Weights of a small image denoising autoencoder: encoder num experts 8, 2.0 epochs.
Rows from block 11 of the encoder of a small image denoising autoencoder, named by matrix and row number. Rows with one number within an expert belong to one neuron, the router's apart. Each number is 50 + 15 x the weight over its row's rms, rounded and kept within 0 to 99. All counts start at 0.
Before each expert's rows are labels from the 100 images, of 14976, where the router gives the expert most weight on average: "top examples" is what is common among them. Only what is clearly more common there than usual is listed. The data: rendered scenes of toy objects such as cars, trees, mugs and chairs.
# router: router (encoder.blocks.11.mlp.router.weight, 8x192), inputs 0-95
# up: expert up (encoder.blocks.11.mlp.up, 8x48x192), inputs 0-95
# down: expert down (encoder.blocks.11.mlp.down, 8x192x48, transposed), outputs 0-95

# expert 1
top examples: count: three
router.1:63 35 43 11 40 50 61 17 72 45 58 33 50 74 56 36 46 53 46 56 50 74 59 51 63 34 49 44 44 60 55 59 22 58 42 56 63 12 42 62 55 44 65 48 47 59 50 29 52 38 49 55 57 43 58 50 50 79 57 49 38 37 55 49 47 63 54 51 71 56 35 55 43 27 51 44 51 45 51 50 37 53 62 45 48 34 93 65 17 29 48 47 27 16 24 50
up.1:65 70 47 43 71 73 48 30 99 34 54 58 55 45 62 20 59 52 52 47 44 30 35 53 51 52 46 35 49 69 58 55 40 86 57 62 51 43 71 57 46 53 51 81 45 57 66 53 50 32 45 61 47 57 52 53 27 53 49 41 61 46 56 62 30 34 30 61 74 58 40 67 59 56 42 66 47 47 79 57 68 63 32 52 27 76 54 40 57 57 45 43 37 43 54 70
down.1:72 34 38 54 53 35 54 53 61 65 55 32 47 61 42 37 41 36 51 78 42 62 67 57 51 40 79 51 67 38 49 63 66 54 62 41 62 67 52 52 47 30 40 51 59 72 40 53 64 52 24 47 39 22 49 37 27 64 15 39 49 69 38 53 66 72 77 55 60 51 51 47 58 58 54 97 47 48 45 42 42 74 49 38 89 63 54 41 33 29 47 16 54 59 14 64
up.2:69 54 48 36 46 63 51 48 87 65 52 59 60 51 74 30 54 39 35 53 40 54 52 57 48 59 27 53 47 59 52 46 13 55 39 70 49 42 37 48 32 32 67 54 41 68 24 57 73 25 51 40 58 45 46 47 31 40 35 64 46 62 41 43 41 26 39 49 96 35 45 62 46 31 61 71 31 34 81 49 61 67 35 46 45 68 43 44 45 52 53 47 43 63 60 54
down.2:87 47 45 39 53 47 63 70 60 63 42 57 49 53 52 54 36 56 51 54 48 42 71 28 50 37 87 58 25 40 44 72 52 37 76 38 60 51 42 52 50 45 52 27 66 77 61 77 55 44 20 76 24 56 52 65 52 62 23 48 43 68 62 36 36 57 45 52 59 47 45 45 38 33 66 92 42 26 46 30 49 27 44 52 56 49 35 26 43 41 52 16 48 84 56 67
up.3:76 46 46 58 56 65 48 41 73 57 43 57 39 36 77 32 51 48 33 57 35 51 45 49 56 64 35 61 70 52 64 45 29 54 38 55 41 38 55 65 38 33 81 54 27 77 59 43 64 60 64 57 42 50 50 41 31 46 41 65 73 52 68 64 40 04 36 61 91 46 66 56 34 33 43 67 52 49 80 49 74 66 43 58 57 73 64 35 53 52 42 39 54 59 57 58
down.3:84 55 60 40 16 39 71 45 54 53 60 62 33 48 46 52 34 52 50 66 45 53 65 47 52 45 82 47 74 38 44 43 72 57 49 61 66 67 42 48 37 26 48 21 62 57 53 55 49 70 46 60 64 27 61 71 54 53 25 43 47 60 43 57 68 41 51 36 57 49 54 25 49 61 57 95 36 51 40 73 54 57 34 32 73 54 71 56 46 50 30 30 57 65 62 90
up.4:97 60 50 47 54 44 64 64 12 47 62 50 50 54 29 49 65 75 58 71 70 55 67 80 63 55 20 53 79 52 52 49 62 24 52 62 42 38 62 49 50 41 66 63 60 82 38 67 46 48 55 55 63 51 46 57 52 30 16 40 52 38 53 54 63 53 25 42 38 67 59 54 42 49 66 95 20 35 52 40 47 44 94 49 51 36 50 51 58 56 46 67 69 58 52 55
down.4:23 42 62 57 19 57 35 15 50 52 31 49 47 76 55 56 53 53 33 44 46 74 60 74 55 63 29 61 53 53 32 45 64 57 54 38 52 33 45 51 68 42 80 69 49 41 51 43 57 60 50 47 67 39 53 21 64 40 49 24 62 42 28 14 41 35 45 62 39 42 37 43 69 28 64 69 36 52 37 58 57 62 61 56 45 43 39 65 42 32 47 65 31 29 39 62
up.5:52 60 55 46 40 57 44 59 07 46 36 54 44 51 26 67 56 51 55 52 53 32 36 64 56 42 45 98 63 18 30 56 76 44 63 49 60 46 43 57 61 54 55 63 53 49 30 49 20 35 43 56 63 28 44 42 71 49 56 41 32 42 66 64 60 62 54 51 33 61 07 35 40 61 70 40 44 59 42 22 28 10 51 54 60 63 49 59 42 68 16 65 63 27 42 24
down.5:48 71 48 52 76 60 34 64 37 48 47 56 30 24 53 76 55 54 48 48 55 58 46 48 31 52 34 17 49 67 51 74 27 70 00 49 35 43 60 31 40 40 56 60 35 44 41 52 42 68 62 48 57 27 55 40 43 63 63 52 48 37 39 26 60 36 51 39 54 53 27 58 47 72 35 28 27 36 56 63 31 54 65 38 27 61 55 52 51 77 93 89 56 47 33 54
up.6:48 18 49 38 43 36 76 47 32 52 48 71 51 49 59 58 60 63 13 70 70 61 55 72 34 55 50 25 50 33 51 43 53 29 36 67 42 24 67 52 33 45 71 43 63 65 29 65 77 47 54 37 44 42 46 60 31 35 44 27 45 37 80 61 51 41 46 46 69 49 36 44 45 13 59 73 30 52 87 27 56 69 69 61 63 62 40 51 43 60 43 54 55 70 47 55
down.6:32 37 45 47 49 46 64 37 71 57 50 24 63 81 67 61 41 61 55 55 50 53 60 76 57 48 35 46 54 58 46 47 13 31 81 58 69 73 68 37 54 45 51 68 60 41 39 62 65 71 46 32 42 46 60 17 43 45 29 43 36 48 43 48 40 46 71 10 37 09 40 49 54 52 65 59 45 52 48 43 57 69 50 52 43 49 40 83 53 71 83 30 63 48 72 54
up.7:42 70 36 64 62 55 51 49 35 45 64 50 49 54 22 42 24 42 52 33 64 38 60 48 66 58 60 79 39 54 21 72 42 63 46 58 53 31 53 22 53 79 54 46 51 65 34 39 65 36 34 42 21 43 58 56 60 46 49 44 30 88 42 34 49 61 47 26 63 74 42 32 19 98 68 42 41 35 63 50 42 24 60 53 57 58 42 37 48 64 62 69 52 44 29 47
down.7:63 37 20 49 43 48 46 34 43 26 49 59 48 60 36 42 78 45 61 58 80 62 57 44 31 43 72 39 29 45 82 72 44 48 32 38 71 34 62 38 67 51 43 62 56 40 58 51 58 58 61 36 30 36 27 46 18 46 64 54 43 43 47 35 63 75 68 58 74 59 80 61 62 59 68 37 68 52 59 44 32 57 31 34 73 65 56 59 40 48 74 45 53 62 73 68
up.8:68 50 61 62 58 23 55 58 14 64 60 66 41 62 24 58 53 70 56 66 57 49 57 75 59 66 43 45 69 61 40 72 64 24 50 41 48 42 48 58 62 77 71 63 71 68 45 61 45 72 66 57 49 65 57 44 42 46 27 39 63 37 67 63 71 68 36 29 44 49 72 44 53 64 65 96 32 49 54 41 31 45 70 63 51 40 55 49 65 48 70 58 80 59 47 59
down.8:62 34 47 63 52 26 56 58 68 89 77 52 54 61 63 54 60 66 53 28 28 60 66 64 46 53 46 41 46 69 39 50 71 28 64 36 52 77 73 46 60 58 66 75 76 71 56 79 74 74 84 50 64 21 47 13 37 56 48 31 36 55 41 32 39 58 77 50 45 35 45 38 30 49 64 53 44 45 53 40 45 64 58 54 99 61 10 37 50 32 53 52 58 49 28 43

# expert 0
top examples: ladder
router.0:72 60 60 40 56 52 62 42 30 53 41 01 52 44 34 71 49 66 24 64 53 60 44 56 62 43 49 46 36 48 49 31 37 56 53 48 33 67 23 46 57 41 38 33 37 61 49 50 45 40 52 56 56 36 60 56 39 54 54 79 30 00 60 45 46 65 53 47 39 78 37 55 45 55 45 34 50 43 25 50 35 52 58 38 37 26 58 70 22 44 51 41 40 44 46 29
up.1:52 40 37 30 47 35 59 65 49 41 66 52 26 69 66 43 37 31 77 43 44 28 53 59 56 47 80 65 44 38 32 68 31 60 46 57 39 52 42 63 48 37 76 57 44 55 49 58 47 64 65 49 72 44 54 47 63 42 33 67 61 36 65 39 37 47 52 30 51 55 60 47 49 31 25 50 51 50 53 30 42 55 60 53 34 34 37 75 26 64 35 38 64 32 57 55
down.1:44 47 49 30 42 59 50 34 48 72 50 77 37 28 71 49 74 41 36 57 66 49 42 40 42 27 53 73 44 35 51 38 24 79 17 57 47 40 54 68 50 42 44 66 46 40 71 37 53 74 47 67 57 75 64 40 48 35 39 49 58 58 52 52 46 55 32 44 19 61 57 28 49 59 43 41 99 30 61 46 43 42 56 74 77 21 42 42 64 52 54 29 73 84 47 33
up.2:75 56 37 38 53 54 51 37 24 53 53 76 59 62 68 47 51 56 49 75 57 34 30 61 50 58 40 40 63 22 49 60 70 52 63 47 57 57 51 32 44 36 71 65 61 88 49 58 27 35 49 59 54 38 46 36 71 35 53 52 82 53 31 62 64 41 15 54 49 70 40 46 31 64 40 87 33 35 40 55 37 44 78 56 59 48 49 53 61 58 49 59 90 48 41 42
down.2:30 86 07 56 36 44 42 45 49 63 56 68 45 60 45 56 42 68 67 36 81 59 65 12 50 49 53 41 62 48 18 34 56 49 38 50 39 58 34 52 59 34 79 53 79 56 59 63 47 65 60 55 51 47 41 54 36 23 32 62 35 54 26 57 40 43 28 49 56 76 57 38 51 30 61 53 60 60 54 24 26 65 25 41 55 48 40 53 46 35 65 32 27 73 36 40
up.3:54 61 45 47 60 44 66 41 54 62 74 51 47 48 72 62 39 38 48 50 71 39 73 51 47 78 41 41 39 48 31 50 57 38 69 44 48 56 34 63 76 49 41 47 33 43 53 76 79 44 41 71 25 27 39 57 66 39 31 60 42 44 53 53 50 45 43 57 71 86 51 54 35 41 72 59 47 34 53 50 19 60 43 80 45 20 84 56 56 57 96 51 58 39 66 53
down.3:49 50 48 56 17 65 09 43 31 07 52 64 45 20 48 58 38 35 49 46 43 47 56 31 29 64 54 36 64 48 67 28 30 64 22 56 54 41 37 51 51 59 41 20 49 65 70 51 43 47 52 63 31 36 45 34 45 88 57 76 66 59 38 52 82 62 42 31 63 38 50 45 55 50 35 47 84 78 35 73 70 53 56 62 54 41 75 49 34 36 43 38 38 59 36 61
up.4:58 46 68 29 51 65 51 63 43 43 82 75 37 70 68 43 61 35 72 50 22 52 68 53 80 24 38 46 45 58 46 54 50 50 33 71 47 35 53 60 10 48 87 61 74 70 25 44 53 25 39 28 52 52 42 37 79 36 41 32 46 62 50 36 46 60 54 63 31 30 47 61 40 45 82 49 45 53 63 26 41 43 66 66 57 62 44 66 59 50 34 56 42 37 49 51
down.4:43 61 43 55 47 66 15 44 51 53 32 43 13 44 40 48 52 44 47 32 65 54 41 73 49 61 46 71 51 60 20 26 33 59 55 39 53 52 56 33 68 36 40 76 44 32 54 39 56 50 40 99 55 26 55 43 72 28 51 40 53 70 42 47 50 53 42 50 41 59 57 53 48 27 54 61 41 68 20 64 47 38 66 19 40 59 61 54 44 82 22 58 52 71 41 44
up.5:43 73 39 69 55 72 25 68 61 66 64 74 56 50 52 28 41 70 41 39 51 67 64 62 36 37 52 28 48 53 31 56 66 53 58 52 79 37 59 78 97 60 10 65 28 57 47 54 42 55 46 60 19 55 33 67 57 43 37 44 27 52 69 25 47 34 41 72 43 59 50 47 72 36 41 45 29 61 73 52 70 48 53 59 30 42 41 31 64 53 81 42 67 54 82 37
down.5:54 62 51 66 32 50 43 43 54 64 71 36 50 40 49 49 38 66 73 68 57 68 77 17 28 12 60 51 34 45 60 54 45 32 79 62 22 68 48 45 71 66 57 29 54 50 46 70 58 52 30 74 27 51 37 57 41 48 24 19 49 62 59 30 49 41 35 53 53 61 70 45 27 55 56 79 57 68 45 37 54 50 32 40 58 53 47 53 38 42 35 44 58 50 52 20
up.6:59 35 42 42 54 76 51 78 65 60 77 57 56 52 54 29 29 17 41 43 38 41 72 54 46 45 42 73 58 53 48 51 45 40 67 55 63 49 40 50 25 62 39 50 52 68 38 48 53 27 60 42 54 39 70 35 46 34 54 30 12 45 70 31 17 30 41 69 28 18 49 45 26 14 58 41 21 45 37 22 31 34 71 40 74 45 51 46 47 46 36 54 49 47 66 49
down.6:39 64 40 55 50 49 41 58 59 44 31 42 46 35 32 63 59 73 51 57 50 31 79 49 27 46 07 53 32 55 58 59 62 48 49 52 35 50 54 66 41 74 79 69 65 19 53 43 65 41 67 51 29 50 45 47 75 53 43 36 38 38 54 49 75 32 53 17 53 77 63 56 29 55 69 53 39 41 59 45 40 15 54 38 40 61 35 40 34 43 48 42 28 55 27 47
up.7:56 64 46 66 41 64 35 66 46 75 44 46 28 33 80 64 57 30 71 66 96 41 25 63 48 68 28 50 67 39 66 37 57 49 15 68 49 52 44 29 19 42 43 24 60 57 49 43 38 64 39 79 60 41 61 43 79 61 57 40 80 47 51 56 47 58 29 38 39 57 57 66 65 39 76 68 56 45 31 61 46 34 54 32 51 46 75 67 49 40 61 58 54 47 31 33
down.7:24 56 36 45 71 63 38 47 49 50 40 43 68 39 64 70 41 22 46 41 25 33 44 51 63 32 53 73 33 69 40 55 77 33 66 48 50 39 42 49 76 49 35 59 40 34 52 50 33 53 84 15 65 61 47 38 74 51 57 54 55 55 67 60 77 41 83 61 57 39 60 48 41 49 16 36 47 48 62 54 47 43 62 78 28 64 45 46 49 22 09 27 50 58 57 29
up.8:55 65 62 71 66 53 32 77 43 50 53 49 34 45 28 21 64 72 67 47 39 97 45 69 57 30 59 33 53 73 48 72 79 54 67 25 73 58 63 39 74 61 65 85 38 70 62 34 59 56 53 49 61 70 43 70 47 40 38 55 50 49 43 50 48 63 46 73 47 33 57 27 53 58 62 47 35 75 59 53 49 26 53 75 44 44 38 43 66 69 59 44 46 45 84 67
down.8:76 58 48 63 36 49 43 45 57 71 63 21 42 55 45 49 42 53 60 74 74 68 73 53 45 60 46 55 34 35 64 59 26 49 43 84 31 50 30 39 28 61 67 48 59 57 66 42 39 21 27 63 49 29 43 52 22 44 36 37 46 68 61 53 49 48 40 27 51 54 55 36 43 46 82 78 49 49 37 43 47 56 30 33 98 51 44 64 49 76 53 52 65 57 42 71

# expert 2
top examples: count: three; ladder
router.2:39 29 53 33 68 52 64 57 29 33 48 19 49 48 36 79 52 63 46 43 38 99 50 58 63 63 50 45 39 46 45 63 30 55 48 50 66 49 48 86 54 38 74 33 40 63 51 49 45 43 52 56 55 39 64 62 52 53 60 42 35 72 61 60 50 62 54 48 44 59 48 60 40 53 41 66 54 41 14 67 37 53 52 57 40 31 54 62 44 56 53 45 44 56 38 99
up.1:79 57 62 47 56 56 43 57 40 65 50 59 57 78 51 50 68 59 53 78 42 45 66 54 37 43 19 40 55 28 40 47 44 33 42 53 43 36 64 64 47 82 90 69 76 73 44 65 50 43 29 53 44 23 46 39 59 41 37 71 60 18 42 46 32 71 35 36 97 30 56 43 44 41 63 85 20 49 75 30 73 43 48 62 52 38 38 54 58 48 64 62 45 37 35 57
down.1:54 32 46 38 57 63 46 43 51 55 49 66 47 52 30 40 47 63 55 37 56 64 34 39 58 48 47 65 52 61 38 76 45 61 66 75 57 56 52 46 50 63 21 66 35 41 34 75 19 31 62 56 65 81 28 32 86 52 57 41 37 17 40 71 67 26 55 55 40 46 48 52 30 36 34 40 34 80 45 45 61 47 53 62 42 37 42 65 38 83 55 34 69 37 67 30
up.2:52 44 47 68 51 38 76 62 69 31 33 41 62 69 32 42 45 57 25 52 48 59 62 35 43 45 14 59 48 24 54 34 54 40 59 75 45 34 55 53 72 50 61 50 58 60 53 60 45 48 58 68 69 30 56 67 46 66 39 68 52 34 39 48 42 82 34 74 72 51 56 45 60 40 66 53 31 40 67 15 68 47 76 42 44 18 45 68 23 52 41 67 68 38 54 59
down.2:43 25 47 56 69 66 55 54 51 59 63 52 36 58 60 59 32 57 76 40 37 60 61 26 43 54 51 56 23 55 65 50 48 47 30 37 75 35 45 58 71 60 41 16 52 39 30 72 44 62 49 62 50 67 51 61 81 32 74 58 46 25 38 52 65 48 50 64 52 43 53 62 40 40 44 42 33 62 64 21 56 22 36 25 32 39 56 55 38 46 50 43 44 69 74 45
up.3:99 52 61 55 51 34 36 67 43 53 47 42 58 60 50 35 51 55 44 64 47 41 70 58 65 56 11 35 58 39 30 57 53 48 47 63 27 39 41 63 42 51 60 54 34 88 57 64 60 44 66 53 57 49 51 51 57 31 19 64 61 36 60 45 56 55 38 45 51 56 67 61 40 55 56 99 37 45 51 52 48 48 75 39 47 62 55 52 54 53 57 57 58 68 58 58
down.3:42 39 42 50 64 61 40 51 34 51 21 57 61 67 30 53 41 47 47 44 72 42 81 38 71 42 54 64 64 41 66 61 33 59 32 39 47 76 66 50 59 44 35 38 84 43 71 58 24 51 58 69 53 85 54 51 44 40 60 45 25 32 31 39 52 44 61 36 23 35 31 54 59 68 49 21 42 48 62 62 17 37 61 59 57 59 47 55 50 61 41 48 39 47 60 08
up.4:36 52 40 54 39 79 44 40 69 70 72 40 48 33 69 45 62 55 69 40 43 58 74 24 60 42 57 54 49 41 96 41 42 57 59 68 58 48 58 30 50 46 27 18 36 26 51 44 18 48 45 51 38 48 38 42 62 60 47 82 59 60 71 28 34 55 61 62 36 51 39 55 56 60 56 36 62 44 60 69 36 45 46 51 47 41 36 55 25 27 40 36 45 36 45 26
down.4:56 68 72 64 47 66 23 56 56 40 43 51 30 26 38 55 28 77 43 38 55 36 83 38 51 46 42 51 60 48 58 63 63 32 66 62 43 66 88 52 50 30 48 86 42 69 18 36 67 63 52 08 24 32 47 39 20 31 69 40 48 66 62 51 42 67 36 30 31 57 45 60 28 60 68 49 27 13 43 59 46 43 46 46 35 45 62 62 19 49 55 41 45 39 60 37
up.5:50 36 26 51 49 41 62 71 57 68 68 73 55 49 64 63 59 36 47 50 50 50 64 38 46 50 35 73 59 33 87 47 62 34 62 52 33 48 57 52 45 57 89 27 17 35 37 47 33 22 72 61 69 64 38 39 34 31 26 59 56 56 57 59 46 69 70 50 50 65 57 76 65 39 63 28 41 67 56 61 06 36 55 47 47 60 55 54 30 52 43 32 81 52 63 31
down.5:44 74 43 40 58 52 33 69 67 39 36 39 60 26 52 58 44 72 33 14 58 38 34 21 67 66 55 54 66 68 47 54 53 30 42 65 35 70 25 37 44 54 53 53 56 17 58 23 44 54 37 56 55 22 63 36 50 57 60 60 73 99 70 41 40 34 40 51 56 71 40 70 43 13 57 38 79 50 52 67 63 41 49 22 51 51 30 48 36 36 68 36 59 52 42 59
up.6:59 59 66 50 43 37 54 56 49 62 39 45 55 68 42 34 44 53 64 67 26 20 63 48 35 67 26 58 73 37 25 57 62 28 52 50 47 41 57 59 47 52 49 62 59 71 60 67 57 63 60 58 22 32 66 23 30 33 62 57 51 20 49 66 68 58 09 29 68 58 25 41 48 71 49 95 33 54 51 43 73 36 60 57 41 48 69 53 77 55 57 51 52 35 36 58
down.6:54 37 60 45 75 59 74 48 38 37 47 68 41 45 60 42 67 58 61 41 54 32 51 39 43 41 32 60 58 64 75 50 41 29 40 54 54 40 42 49 63 38 33 50 52 53 44 67 41 58 11 43 66 77 25 54 87 35 60 51 27 46 72 61 66 08 56 33 53 62 32 59 51 48 35 45 71 26 63 59 74 40 55 39 46 33 25 40 41 60 38 40 28 32 53 61
up.7:97 61 73 53 67 54 59 58 34 61 54 53 51 58 38 38 58 57 54 72 58 56 46 62 55 48 24 43 63 57 43 33 66 45 53 60 36 49 60 50 81 51 58 48 43 81 63 67 53 48 67 43 51 62 54 58 30 28 13 41 62 40 74 35 50 48 25 39 46 43 55 52 43 70 55 99 41 46 45 50 46 25 74 43 29 58 45 49 47 61 48 76 30 59 51 59
down.7:36 42 53 74 51 53 54 21 47 41 45 48 43 69 56 81 44 46 63 44 64 52 48 56 56 52 63 73 33 58 68 65 46 69 59 49 62 64 35 47 61 62 65 47 37 27 35 44 21 49 59 24 64 62 45 56 85 64 62 00 79 67 55 49 56 59 53 50 50 50 40 34 36 54 07 32 58 35 50 48 59 30 34 38 77 19 72 47 43 61 43 41 42 68 38 50
up.8:42 20 37 37 58 57 62 63 58 84 69 51 61 47 49 53 55 50 55 40 52 55 62 42 46 54 49 75 77 34 74 71 60 40 66 67 51 49 72 39 63 71 74 41 32 35 60 47 37 37 60 43 98 66 28 47 35 53 27 57 42 90 52 46 49 36 63 72 23 68 76 78 53 41 42 31 62 63 42 80 63 57 41 54 43 65 57 56 48 55 34 17 78 62 51 26
down.8:46 58 36 56 61 72 50 51 33 37 43 61 51 38 46 54 41 58 51 57 68 32 31 29 71 38 57 76 43 77 79 56 53 58 44 42 39 42 44 35 52 66 25 28 22 28 28 57 36 75 56 56 43 56 52 41 45 38 76 41 40 72 51 84 54 61 48 45 36 52 47 59 53 24 17 22 52 48 34 61 42 26 47 09 55 42 47 41 42 68 45 31 45 41 41 44

# expert 7
top examples: count: three
router.7:59 46 56 36 67 44 57 39 33 43 34 27 47 44 42 05 49 56 44 65 46 29 45 52 38 45 42 36 36 25 31 34 20 52 47 47 67 41 20 26 50 34 22 38 34 56 41 52 46 39 48 53 51 32 54 52 42 65 46 47 27 53 58 01 42 59 46 46 46 57 35 49 39 42 44 05 46 41 11 40 40 45 59 27 33 25 51 56 47 53 46 35 41 40 40 26
up.1:52 67 35 41 60 55 81 15 68 70 48 58 59 60 58 39 47 54 52 46 33 58 37 80 27 60 29 54 59 37 20 63 63 55 45 61 62 31 32 52 80 57 62 69 65 49 55 29 23 45 38 49 72 54 49 51 55 62 50 32 61 36 28 42 50 46 39 55 43 48 12 46 47 66 71 48 64 71 44 40 55 59 49 59 47 50 59 71 33 63 35 50 57 56 51 19
down.1:70 69 50 50 67 51 67 38 22 42 58 19 37 46 60 40 50 32 43 55 50 60 42 34 43 59 48 68 42 55 60 54 66 64 62 56 66 45 62 53 40 72 36 33 45 32 52 67 33 55 47 79 82 56 68 71 38 60 44 40 46 40 79 45 53 76 46 27 56 46 51 44 71 60 37 64 77 58 83 31 46 75 44 63 46 40 35 31 46 56 62 48 50 32 21 59
up.2:39 60 43 73 57 53 45 59 65 43 51 43 58 67 48 54 44 40 31 59 40 58 34 54 63 52 46 51 45 32 15 44 42 54 46 67 39 48 29 66 34 56 42 00 63 54 58 60 30 48 57 28 78 65 40 50 47 47 55 67 36 49 47 11 45 51 49 70 12 38 43 57 40 48 62 34 39 35 51 73 45 56 54 65 41 80 52 59 26 62 41 44 79 36 67 45
down.2:06 53 13 34 48 59 60 36 34 64 30 49 50 43 56 40 09 52 43 58 51 48 20 52 54 61 45 41 56 60 60 84 36 63 54 35 69 49 52 62 18 54 27 42 49 74 31 58 39 55 67 58 52 48 55 39 59 63 57 56 51 19 59 45 45 22 62 31 56 59 68 71 28 51 64 52 53 52 63 27 36 44 52 45 54 33 85 41 26 75 54 44 46 39 57 63
up.3:32 48 56 73 41 27 36 53 61 58 56 68 47 71 52 65 53 23 47 47 48 73 49 50 54 45 42 50 52 47 33 59 17 43 49 56 17 55 23 83 40 42 36 00 43 31 41 38 36 49 49 41 65 52 68 65 31 34 46 46 64 68 74 39 56 49 41 44 36 28 67 28 57 48 53 40 60 26 44 62 22 84 35 51 51 62 34 56 21 55 52 31 67 59 76 52
down.3:88 55 19 66 43 33 57 59 33 70 55 51 52 51 43 52 35 70 48 56 60 33 49 43 33 62 52 43 39 47 63 87 44 60 38 78 72 69 37 37 31 50 54 31 50 40 68 61 41 53 31 81 84 65 48 33 53 46 58 53 71 34 28 45 23 48 51 51 52 28 71 47 46 44 50 61 74 39 68 60 81 44 48 49 73 63 52 50 70 51 47 43 54 47 40 52
up.4:50 49 33 39 49 48 52 40 38 44 64 38 38 48 55 54 37 36 50 57 61 30 29 34 49 65 25 48 52 60 32 49 25 36 58 36 54 45 51 17 39 54 48 27 70 64 40 56 62 53 35 60 41 45 29 24 66 43 58 84 61 48 44 15 62 59 30 26 42 51 41 31 51 41 56 65 42 47 71 45 38 39 49 41 72 33 75 67 22 34 48 75 24 50 34 43
down.4:55 16 47 55 67 31 53 73 75 54 61 72 39 36 61 56 54 29 42 38 35 26 50 53 43 53 57 75 56 77 37 68 34 63 54 34 47 42 56 54 35 21 47 38 37 70 26 54 62 62 48 42 62 68 64 26 95 46 59 48 38 27 63 83 61 35 67 73 41 53 47 57 48 49 42 38 55 31 38 74 22 37 43 65 66 45 56 27 47 56 57 41 55 57 58 40
up.5:70 67 67 19 40 53 49 41 45 56 48 56 50 53 71 33 41 61 50 46 58 28 32 84 41 65 48 34 55 60 88 60 25 34 50 06 69 29 69 46 51 49 39 54 34 49 57 59 45 68 58 63 15 36 67 57 58 51 38 36 86 46 44 46 63 65 38 62 74 58 47 26 16 64 61 46 57 32 52 36 37 38 33 41 69 51 49 58 32 20 49 65 44 61 31 58
down.5:38 50 63 54 58 56 66 59 61 50 59 28 03 67 44 36 41 33 70 38 64 75 34 62 30 58 36 54 40 63 56 46 36 50 14 66 48 46 66 56 54 56 57 44 60 43 50 60 28 52 43 76 58 55 54 66 19 30 54 72 54 71 57 55 63 54 59 61 82 35 49 46 37 56 29 39 60 44 56 43 60 67 56 51 92 38 50 65 70 35 53 49 68 24 45 60
up.6:42 48 41 39 36 89 72 39 45 64 39 49 52 33 56 58 39 48 50 42 51 35 36 69 45 70 54 68 57 51 44 55 70 69 36 53 48 30 48 34 60 35 48 59 23 60 42 34 53 44 55 69 78 58 55 53 46 57 31 62 62 55 68 42 52 40 38 55 33 45 43 74 45 71 49 58 53 76 59 48 75 59 42 50 46 62 48 32 39 31 16 54 42 64 42 36
down.6:49 63 73 41 64 32 52 38 51 57 70 81 25 50 47 55 44 65 42 56 22 20 38 62 38 20 67 88 44 49 52 25 52 65 51 11 53 49 51 85 87 46 38 44 27 51 02 56 65 38 60 38 54 49 74 67 53 69 54 40 45 40 56 57 66 30 82 65 31 45 45 55 65 46 34 46 58 63 43 52 44 38 35 66 42 40 93 34 34 18 56 47 34 52 39 39
up.7:46 33 32 73 38 46 67 39 58 53 52 43 53 48 43 66 36 41 46 50 52 70 45 54 73 71 37 69 55 41 16 56 48 77 62 77 16 62 47 08 40 39 37 22 57 52 42 49 39 30 37 44 75 39 37 54 47 61 57 55 45 48 34 44 61 38 51 72 12 52 51 80 34 38 64 65 38 60 53 75 72 57 42 45 63 43 44 66 26 34 33 53 75 58 61 61
down.7:44 41 63 64 66 61 30 71 70 42 82 54 39 27 60 40 52 36 36 57 38 67 62 37 62 56 71 42 52 63 61 73 32 40 46 54 38 12 31 44 34 46 46 48 53 72 39 76 45 52 39 51 39 53 39 57 38 43 82 78 41 44 63 58 51 46 48 38 46 67 54 62 54 54 35 44 76 52 79 33 43 48 59 28 37 56 10 23 36 65 42 39 48 34 55 52
up.8:41 56 38 88 51 43 53 63 44 51 43 42 53 50 62 80 47 42 25 46 56 74 40 31 88 32 56 47 57 58 52 52 25 46 39 71 38 54 28 69 24 37 37 02 67 44 48 62 53 58 35 28 69 62 40 28 40 52 56 48 26 57 69 40 59 51 57 54 04 57 73 48 53 18 55 49 59 35 57 68 35 70 56 50 60 62 30 68 26 58 63 54 61 52 56 69
down.8:41 45 46 70 63 41 49 61 57 65 59 38 41 33 27 37 36 46 54 59 75 56 38 50 48 64 64 39 77 17 41 58 44 59 12 48 61 45 29 57 37 60 70 31 30 49 49 65 39 69 48 65 49 68 58 35 68 15 41 44 63 23 44 78 37 58 32 54 35 43 25 75 24 29 33 71 49 49 57 22 43 07 31 51 45 77 66 59 60 83 58 57 77 43 41 34